A small masked image model, trained from scratch: encoder width 192.
Rows from block 2 of the encoder of a small masked image model, named by matrix and row number. Rows with one number belong to one neuron. Each number is 128 + 24 x the weight over its row's rms, rounded and kept within 0 to 255. All counts start at 0. Numbers have three digits each.
After each neuron's rows are labels from the 100 images, of 14848, where the neuron reaches its highest value: "responds to" is what is common among them; "peak on" is the class under the peak. Only what is clearly more common there than usual is listed. The data: close-ups of made-up surfaces with and without defects.
# fc1: MLP up (encoder.blocks.2.mlp.fc1.weight, 768x192), inputs 0-95
# fc2: MLP down (encoder.blocks.2.mlp.fc2.weight, 192x768, transposed), outputs 0-95

fc1.726:106131128183092128128128128145088146128153172192086113128099120137084128093134128144128111169135128128065144111080128159128128140109128115110132120128156133151128103083085128175156155121181128121144128138119128128160122128167080128169128088158118128143136178128128080148128137144128128106
fc2.726:090151149096128099078129173118074082143138128146121118127128131124096090110128106153166128177107117110097133151177137148104162096101128146102116128128096180131121130138100158174149099098128096183113089077151128128108092116145102119163139128128141110128128183124139128094088128158128148128
responds to: bright spot; brushed metal
peak on: bright spot; dent

fc1.4:126187128106142128093161153151128107128146149164121087128156152128123152091118128087128128098139128118116148111101089168098163142151113110149111149118128128116112128061128112128128118128106126128166135084128136143159080164128147128153094103151128203128159128128120128101162116128089115103
fc2.4:101142134143091128093128114128114161128107118149128097128112128116199128128128128128109128128156128128068134128113128105110100110105136132123146121128109170128131129147123124128121175122128104108071173100128145096149157175128128125170128128110128084095153181113128154128159128133150130155
responds to: bright spot; circuit traces
peak on: bright spot

fc1.205:145101128148132157081128128118128128128143128128128084092151089149155089153128121125128128155154162128105129118137143206196149140140142107128128128195176128141145078128113128128173137128156128138157125128128104164128095128103115190088150157128119128128151128128128085153143148128119116128
fc2.205:150162186107151128129139142128176128099193145066141073115128110128128128185128160155160111127151128128140128100069108096114128128078101128128128155162128128069102128115110118128162094115128127128118128133097151128144152128134097146178092111102119163128128123128128128151157178128084102143
responds to: bright spot; brushed metal
peak on: bright spot

fc1.761:128089142148128128139087128128094161156163128106092120123170128171136084128120153151068128128112112098128110119164095174154155128129156096162128128106096151147096106109128184133128128128118175128120136089078109062154128184115101128105113128128128147111122163128091128179141162085119144128
fc2.761:103119128128154128122129140108113107106105128099128128102123128128092118128128042075161119083128128128126122128155181128128096107139122158128128130128151108122116121159181098128128128169091128098175128095128117143128075128173128128128128128097128097175150128128128111139169152150048128107
responds to: bright spot; circuit traces
peak on: bright spot

fc1.555:121112099117128128149107128148137141149134146163109169128154102109115158128125107134134160140122157083118128111128161141168099150128149187128119156149169065141128128123145128082128160128116099137179128102163128128094128115128100121153134128088128107128128119163128103117102088128087088136
fc2.555:110058083176128128128131121110128128128138108148128101117140160139128128128118128156131149128105093123128128161110068092085092098135128128161181124148160140128128113104128099108128128089121128159084128150128147128178167154128102128128133055091095128135187169128181128128175124141155130144
responds to: hole
peak on: hole

fc1.199:128142128128128160096100163116108128112110107081128134128102090115128146128128128128128132128128106147107142152181102128135128128158128109057128128104128128116111080156089145095117128119128114111128128160175193151128128121128150128159128155128128104128135118128087082146120110139128115078
fc2.199:128088129128101169128128118128140128162157104096146109111172165144157128157121096128128128128154148128148187108163128128128120127167112155084102128072149102127134128147128113121103140128116163128107088132165128108128111104099099128161103113128166128122129128128192104128141128107128128117
responds to: stone; hole
peak on: hole

fc1.364:111128128115120128105099128128101128128153128087154111092117137109168177102151099128060168159126107148102093102157128159159087128115128090144128128128128149128128128128100128101133106167097163128135128113128178113114128128083128116089155140128132141114141128128128131068133111114160067128
fc2.364:128077186157128135146134128128128138165081128124119128105160109127116128128161150128129140128128128095134106128147104128142104118138128117128162078163128171123142128128173125128054128071128100128066160134128128158095122111101128128128118128128176128120128186155128128128132196116128101162
responds to: hole; tiles
peak on: hole

fc1.765:070128097128117128128125122185128135128154128163128088128148128107096150131128145110145166116128134088106089143138135152104062156102131110144120146142107128140128128104100156128144116128128091087105110162112143146176099128142146135198081161128099128114144179135136119131138200133138104128
fc2.765:126128128128128150152147133123179128082128162125128166104089128128154128128099128128086102109146128128081118150128167128143104102128150078128118128148128134066128128128128147128142142128128199105157183179124109117094101128138187147125140128128115134128109085128099128142158120128141137128
responds to: scratch; dent
peak on: dent

fc1.622:145096124133086128173152128160111150156094154128077118145110128128143059142128119142128128140105157128089115113074157095152165128110119067150128128156086105141103077090128142166128128169134118101159107105140152101141106158148112128116146080128119112128159163118106096112107128128117155101
fc2.622:148102175117166114143131128140101131165135104104107112138151134100085068179114128152128151128128170128132164107128164179139158137137108098099154094177143128107128128128192128164120123134166128127119144134118134128160110099103128128128128097120128128156128102115134128128119169186148128128
responds to: bright spot; leather; dent
peak on: bright spot; dent

fc1.561:128128128124128128128135137140083099128143165128120181092168128108148099110146111128101137118120113097105115093128128195093177115128128128128118078091111144162128128128123128140128109114114089140128128069128128124174128128122167156099161128128146112143116128128142102096099201128128128102
fc2.561:091128147151128141158128145128141128128133128132115132103170128140182121150191128149064112128128080128124191103119093085128163074128096106140140164107135094128109164128093137128128107108128128136118132128140150193104128151154128128182099128128184125158149126112116154141128167154158089132
responds to: bright spot; leather; scratch
peak on: bright spot

fc1.440:100128128128128128141156174143128109179128128098144140103128128100128222065128105128125128075099128128129120114144096098128115180137060128075116128093112128128168106143119143128128128128156087128119154106160175119110128107093128156142128167150098152151128099168128128128096105128128128140
fc2.440:169110105128163079125133128112128127136168102101128096128128132131128065160128115128161128128128140156100128151128128131129128128156089176128149160084167102110099106151164128128135157098128114128099155128128103113167128078149136128128111128112129085146128128163175151128128128128105150103
responds to: stone; hole
peak on: hole